From a checkpoint of a small contrastive image-text model.
Training: nadamw at rate 0.0014, 9600 steps.
Rows from block 3 of the image encoder of a small contrastive image-text model, named by matrix and row number. Rows with one number belong to one neuron. Each number is 128 + 32 x the weight over its row's rms, rounded and kept within 0 to 255. All counts start at 0. Numbers have three digits each.
After each neuron's rows are labels from the 100 images, of 14848, where the neuron reaches its highest value: "colour at peak" is the nearest of a few named colours to the mean colour under the peak. Only what is clearly more common there than usual is listed. The data: rendered scenes of coloured solids on a plain floor. In brackets: how many of the 100.
# fc1: MLP up (encoder.blocks.3.mlp.fc1.weight, 640x160), inputs 0-159
# fc2: MLP down (encoder.blocks.3.mlp.fc2.weight, 160x640, transposed), outputs 0-159

fc1.508:128113128128128128146174128128078039196110111158096128168128117098127128168128134126128128128109128117128154128128128128128111216128142128166128140128066157157139201128151139146128112214128128151127128128100128128169071136128128132141086128128128136173161208186128128188135133128103128128038128049107128128126124128078132128205104136103128245128142133080144128135063105128158121128104065034128145128128098128128082128133145100208107100128069128127066128128145144128087128111163130
fc2.508:128128115162099128168128181128107204128128158128057176128086128128049128083046128159123128188128124118128115133052128128114056119066136128151128210106240152126153143124167176147114128147055133128140128104128128128166128128202173128128063055128156128149108170102154085128109128130134139128134128116128117114102159135128154128154128011128128084147106128124128162128128128128128080128128058128128128137162161131088115128128149185128121141178090128122105179138128109171125128128080128
colour at peak: brown (63)

fc1.291:128106171056128128128163154128084107128128128116089128106128128064128128128128128107100128164179128128085188115183109128083167128128128093183060128112150105122153128128150040128128111128122128128191133115131158128169128188075128161057220175147120128128162102091068103103128100213097084166089091082169128119128128128180116145128128128204104114096105144128128128166133142128110200128128171151065087128067165111146064100107115049159128128142161103128108121142128158100128128128084128
fc2.291:128085157201090173128128202128128150102128128131156128118075103128153182148132214128131063128216128141128114080074128181090106128136116128161086178153116149113128075143166111089174127138191139185128115092117128137142111143153082134136168116110115063085122192070139105128083147128163092088147104128174128105163149112119114128128128090166166108087108128120095098150149116215185157159153128155013084128128128128128117128073128116166113128128128162128128135087128128163128081128135109
colour at peak: brown (42); yellow (36)

fc1.419:128128128129128128128049104128128128128128128128128128128128040194128165128104128128128079128128193128128165064128128047128128128128128128128175115128187128128092128128054128128131128143128128128133204151128157128128128105128064128128128128128140158050100128128128128128128120199128103128064102128065075186141169128160128128170148128128127128128206140128028133195128116128207128158128078130131202128083128118132128096128175128128128052158142128128221128128128190128098122183090128
fc2.419:132205190128145079128128124128128080128137081128128128157157128108128130128128128046128218137128128104128080128128128128193067136146143128128101128128096128096128108128129153121079141128128130128054000128116128128128128128128128128128126157128147080172128095216053101128169128128128128128128183128181128128081168128128128149118118189128128128110128140128128120128090128183126128071128183128128128128128105113128093128216144173128128128128018200128128036128128125105128128128128128
colour at peak: green (55)

fc1.208:128078128128123088128128087128059115227128128128169161128128118185103128147065206128128128139128161163180153128125133128134128128089116163157091163128123112116128128095166128128150135075128192128128128134035142166166096074056185128113075142187077128128100128128108148128172128115128093128128128149061121091043172148128128165128128128083121145128128176111128125145122142106154128128106067128167128215073128128057094128128168128095153093142082080108128077128151167150172154128128090
fc2.208:109128088109128199128071128173128137079128081128128128119128151112160161128128128128128174168128062079000128156048171058083128167128128185128128128128141171147128128128128128128128128128128128128128081107128128128128096128141128058112128171176128186128128128128066096039128128153148128105121081089128173128128157161125128128128128128176088154128091131128046125128128123176050128128128128128130116151128161167173128060128128128198138101128056128191128128188128128062128128128153128
colour at peak: brown (50)

fc1.86:136128128098128128128034128175128128088128128113061103128128136128233123128128128128165128107078128060060128163128128128128195128128209202128128093200179128199083095128128111128178128128128128045128128155128128128079128084154128128128128047144175205128128128160118146128128128128128128094128108128128128121163055099128128128114128148128128171167128128128063095128128128128027049128092128128155128072128128128128128128102182128128128091128139128128128128128090140081128194140128126
fc2.86:128050128066128148128103128105128100159128071091159128128134117128127082135111128128128090196128128128128156128058071128128128131128000106128166199128128128128128097142242128128149128154128128186200128128128128128128128128128132086112128231128128089092128128116128203128128048128128128111090128128096173128072128128160128128128128137128158128118128128187128128199118128179165128128128128100128128128044110083156118059128128097146128128128128128168128128128187166128128128085128177
colour at peak: pink (59)

fc1.386:128128177128128121185128106128149110175243144128128103128128096128108145073128128067161182171128095128091128128173128079135128111107128104128128086128115081114135135133158241156128017128110128147128128128128128128098128128080148128093128128125077110211189128163154128081128114056128158166172128128128121128128128094128136128128160128128069128154105173160246105085072113109062071134167128128178128087128144084128128111128128150159142128157131131105100122149128128092105125083128128
fc2.386:128051128185128128128128127091178128108128128143196095135113149128128129128219101187128113087128163128128130128091178128128093099128128128084078169128128157128128064166128150128085128128138128193120150089128032170128147128156128163144055112063128128128098140075154089127128136128141197132150128128128047131145128128094153100128122097132145090231089160100128147128164126128077142128128091166128128128154091148091152111128128128148076128128128178096079128099054113140128064128213159
colour at peak: purple (45)

fc1.506:128086128148148128128128128128128128150203128122169128222128180161099128128128125148128139128128128128128139148128110029128071128128128128001119128187150159128080038128128156225128128128128128128128128128127128128128169059162128128128128128141128128055128136104128124128209128091128128128128128159068030059128128152128129142128128128128128128128128109128128128106128128128092054128128068173186128128128128128060183084214128172128119128136139107116133129080101162128128136128163107
fc2.506:128128128128128128128083128088197128128141116128128146104173128128128145128151128099128185128190128128128128128115225200090118128128128088128198128058128163130101210128128128128125128132155131144117128128128129051128094128128128128128227178128044128156128099128096128128128102135128128163126128117185128155128128032128100139137128046128091120128110128128128128128128176128167128043173220128052192105042128094128103204128128128128128128073122128128128128169128128128128128128102128
colour at peak: purple (61)

fc1.525:052128128128238128122128048170128089144128128116128128128128128128128128070084128176128128075105135137128128128128128105160128155127128128058128150106128126112144128176084128196128128127128125057095128165128176093182190128128102128128044128140174186128136128128178128128097128163118128123082045128128095201128117128185128128096128128102128190123211101128128128102112128128149128188128076017128187128120128128128128128128207128060128116103128136128128128134128128099128128175096134
fc2.525:114176128128128151128102128127222138128128128128112128128155143080128019128128117076151143128157128128071128132128110128128126128128166128128128128128111137128139149128159128128128128128143170128096128120128129138080122128128091128117128165128128154141078141128163082128172196128147198168128128002212121128128128128089128139128012115134054134128128128089099121171128128128092179142128166128161128041128184154101128137118128141241116128128128157128126042190128129147133099128128180
colour at peak: green (45); blue (30)

fc1.30:128128049123211191157128069128184093128128128128128063128125134149128128128128090184082149128128128120128128128128128128159096128128197128128156108153082128197129128128128128158144128128128128128131128128096090128128128071197090128128128128128194128128128128151128141128170118128128140105083128194128128195183000069128138128111126153142128128128216140128134128128128062101128128143068128128204128128143177109109119128128184120099159115134142128069037128128128175128128128128190169
fc2.30:116128128112128128172128165128004184236128142128128191143128128128134128128128128121128128128128128128128164128128128128023128181048128128128128128128128128128128128053127125128128128142083178128095128036143128128128128128128173128128131128156128128128157128128128128128058128128128077128128128128128219017019234128148128128128128127100128128123067128128132114128128128128128128128128128128128216128128128128161128219128128128128159075128083142128128128128155128129128128128128128
colour at peak: purple (31)

fc1.413:181125169026160128154128128165128128183099128191128128160128128145094128128146156128128128128042160128128128168177128212178125128128235128128128108129128128124128067149037128141128128176131141128156149124042197216108128128128128128128070059128149128128069128128128131128128128153128055128128110128128128078128149126137179128128128128128188168128128128128173128128128113128107128128128128133128133128164073238097128128128128154098111128128128128128128105128128065110128195185128109
fc2.413:128128128128147128128128128128177149119072128070128125128128153179128128166128117128152128128128111131238064128128128131128128128113128129128128197149128128128128144147128128128134164093128128128128128113117042105128128034073128128128128128128128095113128128239128128128128128128128145175108116128128147128128049185128128057113128128098080128065128147128056103128028185128206130128128189128079128041109128128128128213128128159181128128060108128128128128128193128128128061128152128
colour at peak: pink (50)

fc1.565:045110068128229128128128148128102019128116049119128181128141128153128128128084128128128111128128149087160157128075128143167201149109097128090206095128127128128128128150056128128164142128128128128128128191135107076073128128128081128129112110128128183139128128145128187128123091187128096128128128173132168107153066152139104128128128175080128128128209114221108128143120128139128095128110112128177128061128128102128128069134128141128128082128128069109200128128128199111128128124106128
fc2.565:128124128073128070142128128128145128222232021128128128138221128128128128091061128054107128128110075128128128128128128109128128128128211128128128182128123195128124159128128128128084128128116128069153195149128137128103128128128128150128110128128128094128128111114128175128128128128128212128128128226148128152026128128128128148085128128113097128128064189095128149055128151128128128128128128128145203128128105070128128128128182130175153128091128128128111128128187124128128128128092165
colour at peak: green (36); brown (36)

fc1.372:128236158167128128135128118128081101128128128128128182127167034128128128128128128128103144113058128111146197099128128128128120128128078127128139150173128230116126128128128128128082105128128137142073176128128128128034128080154156121128128128170133128152128128128049128128149128128128128123128089155118122128128130178211128113128142129128128197128128115128128020079177109128107128170128000063128108128128128128128128128197136128128176166058128128128128128128114128128154142166113144
fc2.372:128120128171128128128087128190176198128022128113128128128184128198128128128171113081104128128100077128114128128128063130047128129128128128128128105128246055128128128120128128128128117128128128128148128004128097128128089128198155128128128059075093128128101128126128163128083194089135128128231128128079118128128069164128149128128096090128083058128140128128128128124128230128098128128128128128162171128125128146128128141120128128128128128128128128128128160128128128128146128078167128
colour at peak: brown (30)

fc1.538:128128128128153128184084128128128068079128128195045186128142098128098173128007195102083128128128138128128111168128128128128128128128130181128185128183128128169128128128074128126128193128087150043113128191128128087092154102069128128128088054201171128128128126128128151116138128157082091128080128185128082128128091128053128128128128132128094128164128128148128128128176069128124128128128128106128128100128062196128169095128128174128168128148128128082170175128128154086128128135128173
fc2.538:128128128128084128022039128116068128155181128030128128128128128155128128128128128128128012153128128071128128128128148128128078128096128128178092128128128128128128089114128128191128136149128128181167128128071128105164081128220128128164128161165092128127128128107128013147159105128128128128128128128128155191079241141128202128121162178128128141117128132128140128128128128128128128127135128128128128128128128162128128128116229127128069102128048128158128128128123128118128128128128128
colour at peak: blue (37); cyan (28)

fc1.150:068164137100128122120128128128128106128128110128130168128102128110128128145146128128152128190074128128105128128089128096128110165128196128128143101128203236128128079128126106177151128100128104128128128128136193032147128096128122128155076041145167184200128127156104171128128128123072128040111214128128100128128104034128128128130189128128128128150128128128128124142194128137057124142128133128127075160128155169155173128128128081128084096084128154144128128068162164074078128128128092
fc2.150:128128128252128124115107079184128101128127146135128115128094150161172159128128191128110128176104140128128140128140155128128093124128126103128178128082128063109165128147128128103152128111128087153162181128128118157119190160129128071128128172149128139111154072083078128167127128095093126128145128027128128120106136128128212128116128147143128225107128108138057145178144128169185128128116114091078101109128084128158084130128111113176128128128131054128128209154197128194156138085173128
colour at peak: pink (35)

fc1.334:128128061128077128128125113128150128096112098128128128128180159179156038112143128106128128128092128061193128168128094128198128128104167203125146078128137128159123042128034128136128090122044128128032163152159128067089122120080128091191128128163128128128152097076128128128170128128128129103128128118121165068128128114128104128128128192128207128128128098142128184119128153128128117128128105149189128128128128128128128104088085128128128125055110096128185128128128108193136185172100128
fc2.334:096077144128094128131118173136128135128128128133081159128128162071075128154079128199175128132174041117020128144089142128087128223128128128188128209158128162099165128128165128202128128135128145128128128075128128128149128128214131128128128128128128120159166211128124133128128128127128194095128082128113135128128202089083128045119128128128060128128109166051128128128128128128128128186130167128128128128128128185118128133128128128164128128181128109128114128128149148046128128102178128
colour at peak: cyan (47)

fc1.352:128039141128174128128114145128040110128134147119128122187163128093112206128124109146169092128128125128128128186128071056128125073049144171033135090130150182128115128128170180128128128118128128128177128128128079128113129128128157128128061100128128128169128178128128167164128128136139128096153245208118116128148143128115128175128128128128128128141167140080189106128120110128085061128128128128180116128121128128128128154101128126128106081128152081046128109141127128198128128051124128
fc2.352:128128128128129119104079112128255113171205122122128197128128128128154128128147128046128128162114101083128129144132198128142128128128128122120128142129213075127191155128187097128128128104144128155201148102128166087162118143142118116128142220128082139161222107094128073097128102102126106088157127106207128112055141075128128083100128133153112128128083158127098148116101143128128106136131208128128128137087132148128108128128128100191168159128128165128102128127127130090148089128182103
colour at peak: purple (25)

fc1.235:128045163128152128128059082128128128071128128065200199106128128181157119123127128128128124117074124153128128128128128128149128128128128128137147154128128128126128128163032024128211130128128142128156158128105128128128128128145130061128191128200128128128128079128180185128128128119128120063128083220128128128128128128128128128128157063128223128128155128216128154128128110128128128123096128128128128128128076194149128133145128128049163128128071115155128128094168128128105128205108128
fc2.235:085163128125128130128128187213128128198128168128128070128140128128130174128048128103124085190128132128128145128128243128128128201201128128128128128128128128126168128128163128170128128128128149128128058128128128074114077128161128128128112128128113128128082128147064058128151128157128128128128128128128128194128215128128200219167127128128128128128128179088080136128128065114090128128158128128128128072128128044128128159128168128061128128128176117092152128167128039128128128128128128
colour at peak: green (46); cyan (31)

fc1.583:150159128128184128109128041128123114135129129131128128128128147128128128093139104145103128055053165158164128128155104128211159128074098151048179077128109128128118128203088200131081147100139102136089152219128128128127175094128099101197009100128100128128128128128175159120128128067128156166128095160060127128128128128097152128128128128090128154128128128128155128109152128064095088107121092075194183124128128128079128148151128214108128128128091128159128128128128128086128128128128128
fc2.583:139193141192074105084128166136222159157128139202099122128128147135128094122128168076137149188128083101115128147176128116128128164097103128087119114128129128155154185108195126128115128130044128101128112081108128118200128150128067146065128176128128144156161128105098080140128163155128152116128128128171118172128132086114083058101052119149128146161046128114128130128128149116128200155128206128132088118057098184136116156128128090156128128128076128073119102128166084128128128128114103
colour at peak: blue (99)

fc1.329:128158110128128061128128128128128058083092043147128128091128061135178105100128128085128051128069108128120130128128128094154128128112128204168165032181128152108128128158128128128097085153026123128164128128148128128128061128128128128147128091128123128160164144128128151128128197126134128128104128102128186156138124128128128201128148178128140128160113128195127097128079128129045062123128046077128155171159075142128128106133126128157128128128111089156128032127128128119128128128073128
fc2.329:204128128128128150128128071128128128128157128039183128128156128128128128218085128128128255074128151128128128128128122128060079105160111088128144128128128128093064188128128154128128128128128128148128128130128104206128134128147128128128128128128092073128144128128128128128128141075171128128146080179128050128128111167128086128209096128056128128161192128106255128128128169128159128082128128128128128160104128061128128128128128128104128128169128109128138128128137119154128128128172128
colour at peak: brown (27)

fc1.175:189193095040128114128128217128081128049112090128128128104189059128187109128128128128128128100095128128157150128098128128128128128104128157128128096128128128145128128128160077128128128128092154128128159186128121110128128119128128128186128128128128128197128180098173173063142168128133128128172128128146174130107107040080128120078149245128194128196128130181180092128113128128086128128084093067143128128128128128148128161183127114128128128108108088128119128100211083128142128156128174
fc2.175:128063203128128081128128148066010212184146163128128082147128145100073128128128078101128128128138074128138128205146163128066133128128128128128058128082159077098110128128044098128128151128108110160159068072079128128171147128128128154143128105162128128163128087128128103152117156179128128080084096106128128128091197128136174164128100152128128091128152150083128183169128138128176165144157179203131150128128128128128128128128128118071128128178128128103128100128128089128096128128083086
colour at peak: brown (42)

fc1.182:126128128080079115128137128094024148128150081078128157128128128096149174133128183104094128127156116172131128138128075128128185125128080116128128128125128181128128128107128071112178122128217149128149133128111226128148128165071181175094203128107128127106099152078128172103128128128167094128157128111142128128135142113175057183147128182206150128066128128128052092128128099177128128128128085128128139193068112128128093128128128068128139128092121118139128167102128128164191191128084128
fc2.182:106117171094106094139128147211128123183161167128128187128128070128128128183134125128124089128149128094128128128122158164072128128021109128128128181128111116128198128128199128128128121138128128200128128128128104098200103128161128128128128187128088123160128159128085035128128109128128082134128138128172128137128246128128128069128128128128136128111113165128128162128128184097112091190149152128099203128102128123128096168208127149128149128170034137128128128128124092102128115092128064
colour at peak: yellow (42); green (30)

fc1.12:128173047128128101128035184128128081128128128128128128128128128045128128128122232137170116198128128132204116128075047128228081128115131128104128091128084128128116099128121128128128128128128128128091121197128128128027149080128128128128079089118128110128155165161159128075147115128128093134128222128149128128078083115078128128128128129128128128158128128138128128093128128128128128126128095128166124121150128128070139128190169128161164128128024128128128099069167128128128128103099128
fc2.12:128128160128128105128101127143162128128093128136128183128128128209169078145064172128098168128128142088166110182140128128071128128153115128153152128103191128111128131096134128128128128128128128128143158163128128097125071145156139130157128128169128144128092128128132129137117089128128128128131128128128007219128090128249092128151157128122128128041128102128085128142128125128183128078128151128128084128092112140135125085122120128027082128128162032148161147127184128128225172128101095
colour at peak: purple (39)

fc1.209:128128128127162097128128070128113128128128064061128128075128128220157128128083128106128128077128227128128155128128118128128128128127115128128132128128156128128075106139000121128128128130068128083111207206128181128103128128128103110128128128128128144026128054086128128128183128128213128128128128128203128128111128128176120128159079128128128150128128094128128128128128128190128128136110082118128122128121128128128141128128128162081128128128128128128255128112128128128128128128100127
fc2.209:128184130128057068128128184128151137128160128157112174128128128070128088111156128128119128192131082128128131205154152128110128128103128128180128128128128178124190227072232128128098104129108131128119051128161155035123118121128128140128128128128128128226108128185070128125128128140066165128174128100157128105073189042128129149128128128128128128128128128128119128111128128120128128203128197128161157120113108128119074128128183128150128128128135114128037138128128106083128128128125128
colour at peak: cyan (73)

fc1.497:072128128128167048128128128128118107128128128125223191143128075128128128128128220138126135128128128153205128128062101128158128128128128128128128128127128128091128118112128161176106128128128171102115090201119145128117128078110128128128074128128128128128109196128128128128139128091128114145128129178095128171191128101128019153107128087082128128081103128128170096128105113127128116128128109121189153128128012128106153128195202182085185128128128128134219096119123128118128204106128128
fc2.497:128128128128128191076061162128208140158128095128149170112098128128171160209119127128128101216128128066075128173128157178068093128090128149158128171128128128114147128128128088128128128159160168128128099059065162098211102128147068126113115128152132136128128173193128128108128128139172128069128077062146085161128057103150114128090067128128128181128128128128109144128132130128116128128128180154132128091048081143109128128097176094153128155112128128121128176116179171135128053128115137
colour at peak: purple (47)

fc1.567:123128128128209171094096128223107111128128128147128128088128128166128128094153128128146128128129128128119188128171142041108194181128128128158190095064171207147128128128128109128128186179128144103134128085140155128098128082166128128139128090128128210094124091127162128136128148162205108131128188128076048099128128098131191150128121109128162128130200128197128100159161128098090128128128128102128118087128220128128128128131142128128128138128175128128128128128091128144128128078084031
fc2.567:128042128034128128160137170016117128128128128128128128128099115092128128111187122099128090121140128128114091128128122128128156128073128153072077075064066119082124087142128112066154128128128076156128128128091128128128199177099141193137128128153128149150152138128095170154128093128128129100075151232184193128120128120128130160117128143190128143128128149128128125128128128171128128128161149161128128187146116175138120128141124093053128190155128118128094128142128026138137118103161183
colour at peak: brown (30)

fc1.155:136129067122128128126128123168128107092099128160101174087165128154201125128052217128128037142169165033128154128174128128128155128133132172128128115111112128173116128128153062131128128128128192070128128128078206128139108098128137085128181128169128128128128128065128128128128128128155096098128098128163127112128128128181119160128128128128193128068133128128067128082216128173151158128095087075128128232116128152128094115124128123122155128082080128162181128119162114128155127180093128
fc2.155:128105147170098112156114195143128129128128175159194080164113146074057125115174102128148152128128071136128082158101128128128128128128164128128105111125097128128128110128128128175071128128112147128095136128128088128128119057154128128141068062098098128172110179128135072134128185127128192115196128128096093103124128082069128117177128128128090109170060128089128128128084079128090128159128087188209128053136128127062171139128138158144117128132131150022097128128058128164128128103182115
colour at peak: green (93)

fc1.148:128128128146128128106055128128128059128128128157120090128128128177157146123128202083092128174128128128128136157188146128128209128128159128128169101148128128128128124147128128128121199128128128058154128128092128128128146048105128128132119058103180155032128128131128166000150128128134128128128128119094091128118090128128184128128135128158128176128128107140128029118158064164128073083141075145128128067128056128128128128128174123128128128128128128128128128103068127128058210162100128
fc2.148:128146144126128128152150104128167099128096126141040091128123128128091147071097128128128128145128128043128182128000128128128192149065128128170128116128110128235128134169190128253128128128170128075128128154128128102126107122128135128130123115151128128112128147128113192096128128125147128102128128128176128154088128132112083118120122128128152128128128128170128128142083110223128133110128142157128128077128128128128113128128128128128128128128128128188053128128106049080013138128128128
colour at peak: pink (45)

fc1.559:025112128087162128131158128128061128077128128068191090128168128128128128128149128174128128128162112128189189128128128146103144185128115103128128118128105255128128184096128076128192073128187192128128128093072189128128128154128128136099151128128128136128128128088128151128128128128128086135204103177112128158110122155199041162128128164188128128128189095128128128128128128128128128128112128128074128132100128128107083073128128085128128097111128169164128128095128177081150199128128128
fc2.559:150104106174086128128128177153161231186150128122128172128128091147128128128153124089128141128128128128128127167128128144048128128128094147119104128037170128075211158134148128128128135122096128128128128088115075128128086125169066128128043177133102128141128157128128064128128128128128153163141128128128134128153211128147128125128128028128102164147062221135128133128128218128128128166128113149130128123088128100161128181133123128093122128128064108128069145217156116077128125128140102
colour at peak: yellow (29)

fc1.65:169128093128128128128128162128140128128128128054128128128128128128128128128101142072128028168128128107128150128119064130128174187128185184128099128182128134177128128128128128155181128163119234128128128119112128130128128128111108175092128128128128128128128168104066128087128128169128128122128128128108182074128132128138083172128068128120128088128128128072128128101128128163140156128128074177128077128128128141122073128119195077149184170184102066128170000090128177174128128153108191
fc2.65:128128128128167128128110128142128117126128181167155165108128128128128128151089128128128186086066128128128131125142128110136115128128019108044188125124128107133128205128182128149074137118099052150079128163128125128170128144128070074088104128129045199140128082125128110128128128128128114172128128128181128216145105157148080123128128128112128177174128160128128092128128208128128128128087128074204128128093128124128144128149079176179123128100067128128192214190148128128128128155128144
colour at peak: yellow (76)

fc1.362:075128030128128205128128128128128128114128103128128128128226128178128184128128128128144128128128128128128109128152128108128219190139180150103205083128128128128083128128180128134128128168110107072128128128165128128128104068139128128112128134172162128128083146128128128128128192128163128128185128128128128019128077157109142142128125113096128187174100128128128128128128128128061032128109128128234128128128128122128143115119135128153085128060128128128128161069128128168067128137128213
fc2.362:128128153128166128128140128128092128128149123075117128130128128128136008128037099086138128128128128063128153033128194128128104166128053128128128128128128128128128107128128128172128100128140128128056128164132128052092128128128128128087128128128097128128128091128137211128128114113128128128128128128134128164128128128168128128063128128105130128138142128231128128128128160128186128128128128128119128033128128054128111195146171127128156128165189128128128207165128125051177128128024128
colour at peak: blue (27)

fc1.424:105132105118128108128160128128104128128128128227128128128128083128081104128128186128196128128124128128234128141128099060130128128115198128131128049128053128128128128128128129128128128128128164128128112162128143128075139128106128128128096057087128128128128246128128128128235128128128135168234162128071066128128128128128116128110078128128128132128128128128169128114128128198128128183128069193128128128160079128073169122128128203071147128128102174128131128095128104128128163128128128
fc2.424:128128128128128128119128128123221128128128095128228182137110128128122128128069155128128188110128128114128117128128128171128088134128179128128162113128128128133128128128128078128178128128068128074128128034104128008128093128128128128128131128128128128128128085128136214128128128128088128093128142128177128128048128128230128128041173128128077128088128169128128128128128128128145128143128128121112128128059128128141131111128128128128128128128128028142141210128148226128084128205128128
colour at peak: purple (37)

fc1.72:128129128128141129128128128128059128128117128094128077128128053128128093128124132128117128128128128093130128093059128128128169230149128128128128128128170128201128187068128048148188137128128190079128128128128203128128128128128124133128194128111128151128128128164095128128128133182128041128121128128128140076128024164211104147128128128212128233098186060128138128128128128163173167143128121128128128135084113128128128128134128128128124128128193159093128128125151128128128159128177206
fc2.72:128181078128093128128101100128168123147114128207128163128143109128128096148128128128128128229089128128128128203229181163127128128067128130128195128128128128128128128128128128148040128128128128128128128128128128114212128109128087128128053134179085128179147128199128123128128122128128128191128128128128128128103075128160128166094128128099128183128121128128128128128128128017047072128195195128180128128094128128160128128167128128128128101042128128144128133128128128058128128083120098
colour at peak: yellow (76)

fc1.21:074128128128128128051081128128128114128128128128128128128117128109128097022128174120182128128128128128128128128128049128224128154101128128128117128191128128128128128187210128128128128128178187128132108128128128115128128128128131048114128076128033147128116197128128128128158128128156082128128197128162128096128128128109128128064149128128128138207128126128093028128128128128104128128128041148211098128128128128062128128128128128128128128082039080128128043128128128128128128128128124
fc2.21:128128128128128128149128128128082109128128177128128128121151128128128128137128128128129128088070128045128128128128132000044128128128108128128193128128179128128148128063128128241036059128128128128092128162128128128128085066128128112066128234128128128128149128128104205128128094128128108174128148128128128128128128128194128128128128157128128128021128128081128128137128128123134128125128163128128128109057128128154073128128128128128112130157169055128128128135128128128128125128054128
colour at peak: purple (28)

fc1.415:128124086142128128128128128128128128128070128128128128128128106128230128180128183128128040128179128052128128130128128106098122128109097150128120147128142214181070139128193128128157128090128200128167181116128186034157017060170053128109145128128128177146150128128098137118128105136128061128128128128117128128128128100163066128128128141154188128128128128059128099128175121128123128128128106128140128203058128138133075128082164128128128123128128128128121075075128128128140096119128165
fc2.415:128128063128128150128113155128128103145128128169127128128156168160046128061128131100127128187115128120146080128178105252128112128155125118048128024128107128157148151172146173145050128139128128128128128193121139134128128050161128114128128058128063064173131128128156128178128070103128156128128128128128084128126085128116107138199128133101128102190128128128146128073130128128124128091128060120182128129163092128116155160105141206128128128128128167128091128216128141128128128128128128
colour at peak: green (39); yellow (36)

fc1.88:089128095095180128128012181128061128128128174128114128239158128164091145128128152128139053187128096128150128236128128128128128189128128128111114128187128170128087076128131128128128128178128128128128153128085128128086128080128170128128154114144128130128078128116148128128158128128128128039199128159128128128053128128128128164125128128128128128181128111128128082066166080152137128061128128128128128128131084128128105128128217128128128128128128128128137058026128111128128123128151128
fc2.88:128128128128128129128128116128132128128128128111128128128128128151128128128128067067128128128139128114034128083162128128128157103181128128128202053128128099209128160197128096128128128144128128153128125210128128128128128128128128128139159150191128131128128128077053128128128128169127081205128128128134128128160128128128164128128128128192128128000131128128067128135128102128161128128128086078128128128147141128128094040128128128128128128180114128224128092198128113128128128128011128
colour at peak: red (30)

fc1.485:177128092128128106128128136128034128128128128128128128128128128078126103076114103113128046128230128128128128130139114162128133128128138128128128140128128128128128128128128097128128120145128128128128171187128114139128128139095128128128128128128098128128121112128128150128128128235128088128124128128128195128128178079128148128233122152111255059193229109128102128154099128128175135128128053128128128128128157054128090121128128157113128053150091182128094107177184128128128128128128193
fc2.485:128128128114128182061016128128194128167128111128156128137092253128134128128128128044163128128146106128128127128128128128128158083048128085128128128128128128128028128128128128128093128128112128098128142128128128128128128128128163128193128128139128128128128154128149128128075143128128122101128070128128098128056066128120175128128128128128128128128123128091128151000037128120152128128128211128118128128128188128079128128060128128128128128138045128136200128128128128128126096128088128
colour at peak: brown (46)

fc1.316:128128128097078128128128128128077176170128066128128128035128128128128128156082144128076120128169164112075115128223128128128128128128128132128128128128072128128158109128128111128148089079183128128128100128087198201159128171023128128128141128186128128081194128077128131101128097136128128128128038107129128128128128156145181128148128142162148128097128128156042169128177128128168128201095128070086128181096128128129093131128113098128208128128100083122184128179192128128123124161128128
fc2.316:067128112150128165086128097128076076103128128138151181160119128061128128128127209128128128110132094120128087127128128225128128068128128128128128128194102037128128128128162128091128128128128118157118050169142213128168128153193166128128175142128102127118128099088128078098128128134173067128128128100213128060122117128150128062128128128142128147085128128173052128189128128168167128131128128116039146128128115177091128128128123128158128128054112184170128128128128128128128102128117071
colour at peak: green (75)

fc1.490:135128128201128128128146152182048167128128128043160072128128128147106194058059128128128110128214128128128119093128128128128128128126128128128128128128211143147128128106128130128128128128128164102128128128126128144128128128069128128128128141128139080035128128035128138128128068128128106094136128128128222153198128070176059128179023128128155128100112092128128128155131128194128190128128039128128128160094064149128128128129127128074158132128128128128128130128167128121128169150126128
fc2.490:128105140128128128051128126092185057128128214199128185128139157128128128128165128088120128128128128128128128193128128128120128128031128128082167128151128127151159128113128128128151128128047104149132128188159112126128124126128128128151108194128025111217179128128128118128128128128128122128128128128128128128128168128128128128128084130128128123101027128113149128128128128128128128157144188128128185127099128128102124128185137128115128128128000128128128110128128063128128140076069067
colour at peak: yellow (46)